config = dict(
    encoder_arch='inception',
    train_examples=97500,
    encoder_activation='gelu',
    encoder_stem='deep',
    text_encoder_norm_position='pre',
    residual_init='none',
    optimizer='muon',
    steps=4200,
    batch_size=256,
    weight_decay=0.2,
    adamw_weight_decay_other_params=0.01,
)
Rows from block 2 of the image encoder, named by matrix and row number. Each number is 128 + 32 x the weight over its row's rms, rounded and kept within 0 to 255. All counts start at 0. After the name is the row's rms in percent of the matrix's.
# b10: branch 1 pointwise conv (encoder.blocks.2.b1.0.weight, 24x96x1x1), inputs 0-95
b10.0 097 [ 80 142 113  94 155  83 185  39 115  94  86 158  85 135 128  96 119 110  64 145 145 123 187 104 145 119 120 118 111 209 183 103 157 162 149 173 111 122 181  97 167 127 132  83 130 138 178  98 112 103 116  93 153 125 124 148 179 139 129 131 130 114 146 128  62 141 127 110 146  94 147 119 139 100 135 148  81  91 171 154  75  88  51 135 122 126 146 120 108 157 106 153 132  92 141 172]
b10.1 100 [ 98  96  84 110  75  92 121 197 229 119 138 128  94 120  97  73 126 140 224 129 136 122  92 152 144 153 161 159 180 137 144 116 197 123 170 144 119 115 183 115 119  75 104 138 123 121 104 108 120  95 139 121 199 141 104 129 127 119 135 109  71 121 178  87 182 108 131 111  90 113 128  92 115 162 175  80 123 190 142 141  95 111 113  93  93 120 129 125 134 116 122  98 137 111 124 129]
b10.2 103 [ 80 139 127 137 158  92 161 233  82 130 140 103 101  71  64 125 104 134 119 102 150 156 135  70 124 140 111 162 134 138 120 215 158 151 143 151 138 145 113 162 134 148 168 148 114 120 171 147 143 166 132 113 136  99 122 136 131 138 154 118  92  87 193 117  61  69 123 103 110  93  91  88  97 174 109 108  76 217 119 111  78 113 158 100 108 113 160 126 101 121 119 110 126 124 132 126]
b10.3 102 [123 118 150  65 152 152 124  61 148  77 118 136 119 136  87 108 132 120 107 140 110 136 116 186 106 144 128 120 103 123 137 149 186 172 113 175  79 115 205 127 164  88 143 166 105 132 194 159 172 117 137 130 163  81  92 119 215 105 166 116  95 121 167 154 173 140  47 135  73  94 182 161 126 160 162 117  82 157 130  79 147 101 113 118 110 120 148 110 111 120 117 103  98 112 142 135]
b10.4 097 [150 142  99 130  64  60 126 121 195 187  90  70 165 149 166 127  90 147 218  85 135  68  57 167 102 125 136 117 135 143 125  77 112 121 111  97  93 117 145 151 117 128 161 121 129 183 125 140 180 135 166 132 152 141 113 173 137 117 130 148 119 122  99  88 116  71  98 102 133 118 112  99 124  87 127 115  61 128 113 100 107  89  84 118 119 120 133  80 109 121  73  84  95 144 119 103]
b10.5 100 [111 151 136  86  71  93 123  43  75 119 141 153 197 164 198  79 136 150 178 100 121 136  97 141 145  82 167 160 153 175  90 183 164 152 102 114 104 112 153 115 206 105 142 133 104  99 104 138 121 134 149 160 150 128 129 200 176 131 181 175 143 106 126  92 115 116 105 123 115  95 150 125 140 162 141  97  69 174 138 112  69  83 118 106 153 135 132 134 130 145 110 158 127 116 140 116]
b10.6 102 [102  96  50 103 100 138 136 192  81 111  80  98 118 126 110  77  97 115 114 104  66  97 114 133 174  83 185  98 131 156 146 163  64 142 113 128 160 158 101 111 138 108 125  85 153 117 123 140 127 116 171 127 168 120 171 172 152  90 125  89 156 159 121 150 120 176 166 157 122 140 125 142 139  80 138 122 102 103 125 122  69 120  71  65  88 119 140 110  89 142 134 119 138 106 115 229]
b10.7 103 [175 139  80 128 175 163  63 155 151 169 157 100  50 129 173 112 112  86  78 177 110  83 227  85 138 135 130 102 106  74 143 111 126  22 146 137  89 118  76 109  86 110  58 133 108 104 106 113 156  96 156 163 159 105 118 132 107 116 150 100 121 133  85 119 147  82  90  86 108 132 139 102 105 125 136 116 123 133 116 109 127 131 109  89 130 132  93 145 130 118 114 130 147 112 106 120]
b10.8 099 [183 127  86 144 185 225 153 156  89 175 133 142 115 120 120  91  95 104  83 161 136 161 186 105 127 143 125  98  81 137 130 112 123 115 149  85 128 102 124 144 137 132 114 136 143 166 109 118  80 116 169 127 100 103 122  81  81 131  74 141 115  60 103  45 103 113 121  70 145  76 124 123 102  79  75 125 117  64 138  65  91  85 118  98 123 130 109 132 100 112 106 120 103 126 127 112]
b10.9 096 [134 139  99 174  82 182 117 104 175 182  60 108 227 115 114  65 102 176 153 134 167 140  81 176 139  91 143 147 112 116 125 120  84 144 137 128 142 144 143  95  88 115 102 114 128 169  98  95  97 152 196 110 181 103 159 120 138 137 123 113  92 129  98 108 186  87 146 127 104  72  88 137 125 100  86 122  87 187  93  81 156 109 148 165 159 139 152 128 137 129 120 112 161 114 139 124]
b10.10 102 [166 163  83 121 194  76 142 199 126 141 126 147  90 120 146 104 143  85 116 173 157 144 194 135 103  73 164  98 151 138 139 175  75 182 121 170  86 128 122 158 143 137  91 110 102 160 187 114 143 113 169 146 151 167 110 101 100  79 173 121  96 115 175 173  80 167 136 142  69 134  87 115 123 139  91 102 134 171 131 115 174 132  67 101 132 110 132 137 130 142  96 132 130  92 155  82]
b10.11 102 [ 69 114  88 148 162 201 181 126 124 153  89 199 134  85  62  63 149 119  89  87 167 205 191 119 146 129 162 113 158 109 109 113 101 165 102 112 132  87 137 124 147 102 124 128 106 169 124 119  89 143 153 144  86 150 122 140 127 132 126 130  60  84 103  75  89  88 113 127  75 126 138 110 115 100 110 154 111 132 103 124 115 102 138 137 127 125  71 114  97  93  95 108 119 136  96  56]
b10.12 095 [149  88 151 130  84 223 122  75  95 147 196 152 188 156 136  71 105 160 115  99 114 175  77 156 121 168 127 104 133  68 109 157 166 110 108 150  94 114 124 116  85 105 158 129 131 121 133 124 139 131 124  94 122 115 123 132 126 123 148 111 126 116 194  96 108  81 115 101  79  73 105 116 105 107 118 115 140  39 124 139  67 132  83  45 112 106 142 113 136  91 125 108 108 102  96 127]
b10.13 098 [ 65  75  97 141 172  77 196  94 219 128 124 197  46 214  64 139 136 118 148  93 179 178 151 209 117 150 113 112 115 130 103 107 109 176 145 133 116 124  88 126 139 106 151 149 117 101 183  92 114 134 147 147 138 116 131 125 126 109 109 131 121 138 184  98 116  94 118  98 113  91 119 114 122 134 126 123 118 117  99  86  82 102 132  94 119 136 136 134 122 105  98 103 104 158 125 135]
b10.14 095 [158 151  82 149  61  56 125  89  93  91 125 134 201 179 223  66 109 139 162  87  81 141  68 107 156  83 128 146 129 141 143 134  69 130 154  89 182 172 130 132 158 128 128 149 161  63 121 116  85 161 167 129 119 121 146  93 126 110  87 147 147 139 121 102  88 114  90 133  81 112  80 145 119 127 114 114 154 133 123 126 123 103 107 104 101 140 144  97  99 151  75 148 120 119 118 164]
b10.15 109 [ 80 204  99 119 119 128  84  97  89 202  74 107 108 174 194 140 107  69 219 124  99  95 120 110 126  99 148  76 148 163 179 127 130 201  83 127 121 121 137 160 175 108 107 156 103  75 196 150 168 104  68 144  98 130 119  86 102 114 131  93 124 119  91 131  80  84  95 120 115 120 101 134 118 148 113 131 136 120 119 148 123 112 121 121 131 128 142 134 157 145 172 145 161 139 131 125]
b10.16 093 [189  97  94 162 163 109 155 140 178 198 144  89 115 113 125  74 111 161 174  92 178  47 139 143 144 125 207 116 126 108 157 133 104  94 122  80 124 108 120 117  58  96 113 102 120 139  79 100 145 117 194 100 108 113  91 140 171  95 130  84  71 119  98  89 117 121  83 153  93  64 109 122 130 113 131 134 105 167 126 120  70  82 116  92 153 130 124 143 158 116 111 115 141 116 118 115]
b10.17 098 [ 58 164 126 112 118 241 130 158  66 193 101 114 204  98 144  56 135 102 179 135 110 145 119  81 162 161 103 139 119 137 102  87  75 110 189 123 138 107 149 152 149 123  86 122 107  98 179 129 123 129 117 108 165 194 146 104  69 139 119 109 124  80 181 118 136 101 158 135 132 108 122  91 129 114 152 156 142 123 113 116 126 116 129 135 125 110 180 112 106 146 120 137 118  94 174 102]
b10.18 102 [148 137 109 165  87 208 161 119  69 184 148 112 183 169 121 161 128 182  45  69 186 134  57  94 112  87 189 130 102 125  98 132 125  84 168 141 164 103 147 113  76 153 131 107 186 109 120  83 122 119 186 123 155 121 124  88 156  66  93 105 115 105  83 101 114 121 122 126 119 118  83 117 125 106 137 118  90 100 159 153  93 106 128 107 156 118 116 132 117 121 130 146 122 110 115 102]
b10.19 111 [ 87 173 146  70  98 108 143 138 124 134 161 128 128 113  96  28 225 104 199 191 171 119 107  76 109 191 113 175 114 128 173  90 144 128 148 179 128 123 162 142  94 160 109 200 133 168 116 135 111 116  90 100 162 130 105 115  80 144 103 121 122  96 132 158 181  98 117 119 111  99  87 129 139 112 138 167 140 129 149 123 156 180 151 170 127 137 139 124 116 123 153 120 115  96 145 100]
b10.20 093 [220 103 116 127 128 108 141 168 122  74 190 145 180 112 184 159 127 163 102 138 136 101 121 140 115  93 163  95 167  99  94 122 141 106 139 146 137 123 116 167  83 123 204 109 158 105 122 140 107 183 148  97 153  88 110 203 212 116 156 116 114 141 155 105  94 133 117  78 127 111 120  81 109 135 134 133  66 125 141 117  97 100 111 170 132 132 187 131  89 110  86 122  86  95 142  83]
b10.21 105 [172 111 153  75 106 131  95 111 142 106 133 104 171 126 171 247 248 129 168 210 134 119 108  86 126 114 115 111 117 121 154 157 145 110 101  89 160 148 110 138 122 134 150 114 140 150 119 133  95 142 156 132 130 144 130 122 129 129 177 102  87 170 160 134 128 101 100 141 104  96 109 101 133 110 118 217 209 140 129 123 123  99  95 131  89  99 168 126 114 136 102 123 140 107 127  93]
b10.22 095 [ 95  83  94 144 163  77 223  93 116  79  99 183  74  99 105  69 130 176 104 115 176 207 166  87 159  85 185 144 159 157 163 157  85 133 132 110 158 173 100 144 178 125 150 124 135 113 161 105 136 105 155 132 122 148 146 176 180 140 105 121 111 201  78 113 134 143 113 138 155 122 161 116 133 125 135 123 109 118 134 130 117  96 126 126 156 157 123 138 101  98 110 112  82 109 104  80]
b10.23 100 [ 66 227 110 152 181 103 149 137 149 202  58 120 125 143 158 116 101  55 184 115 122 101 166 136 143 132 135 144  89 149 113 162 105 147  97 120 151 154 192 109 184 117  88 166 101 121 167 118 137  77 166 123 146 101 121 122 107 131 133  72  84 144  85  51  89 110 112 103 108  93 121 101 102  91 123 124 142 102 113 109 100  96  95  89 139 138 127 116 108 130  90 161 124 111 141 140]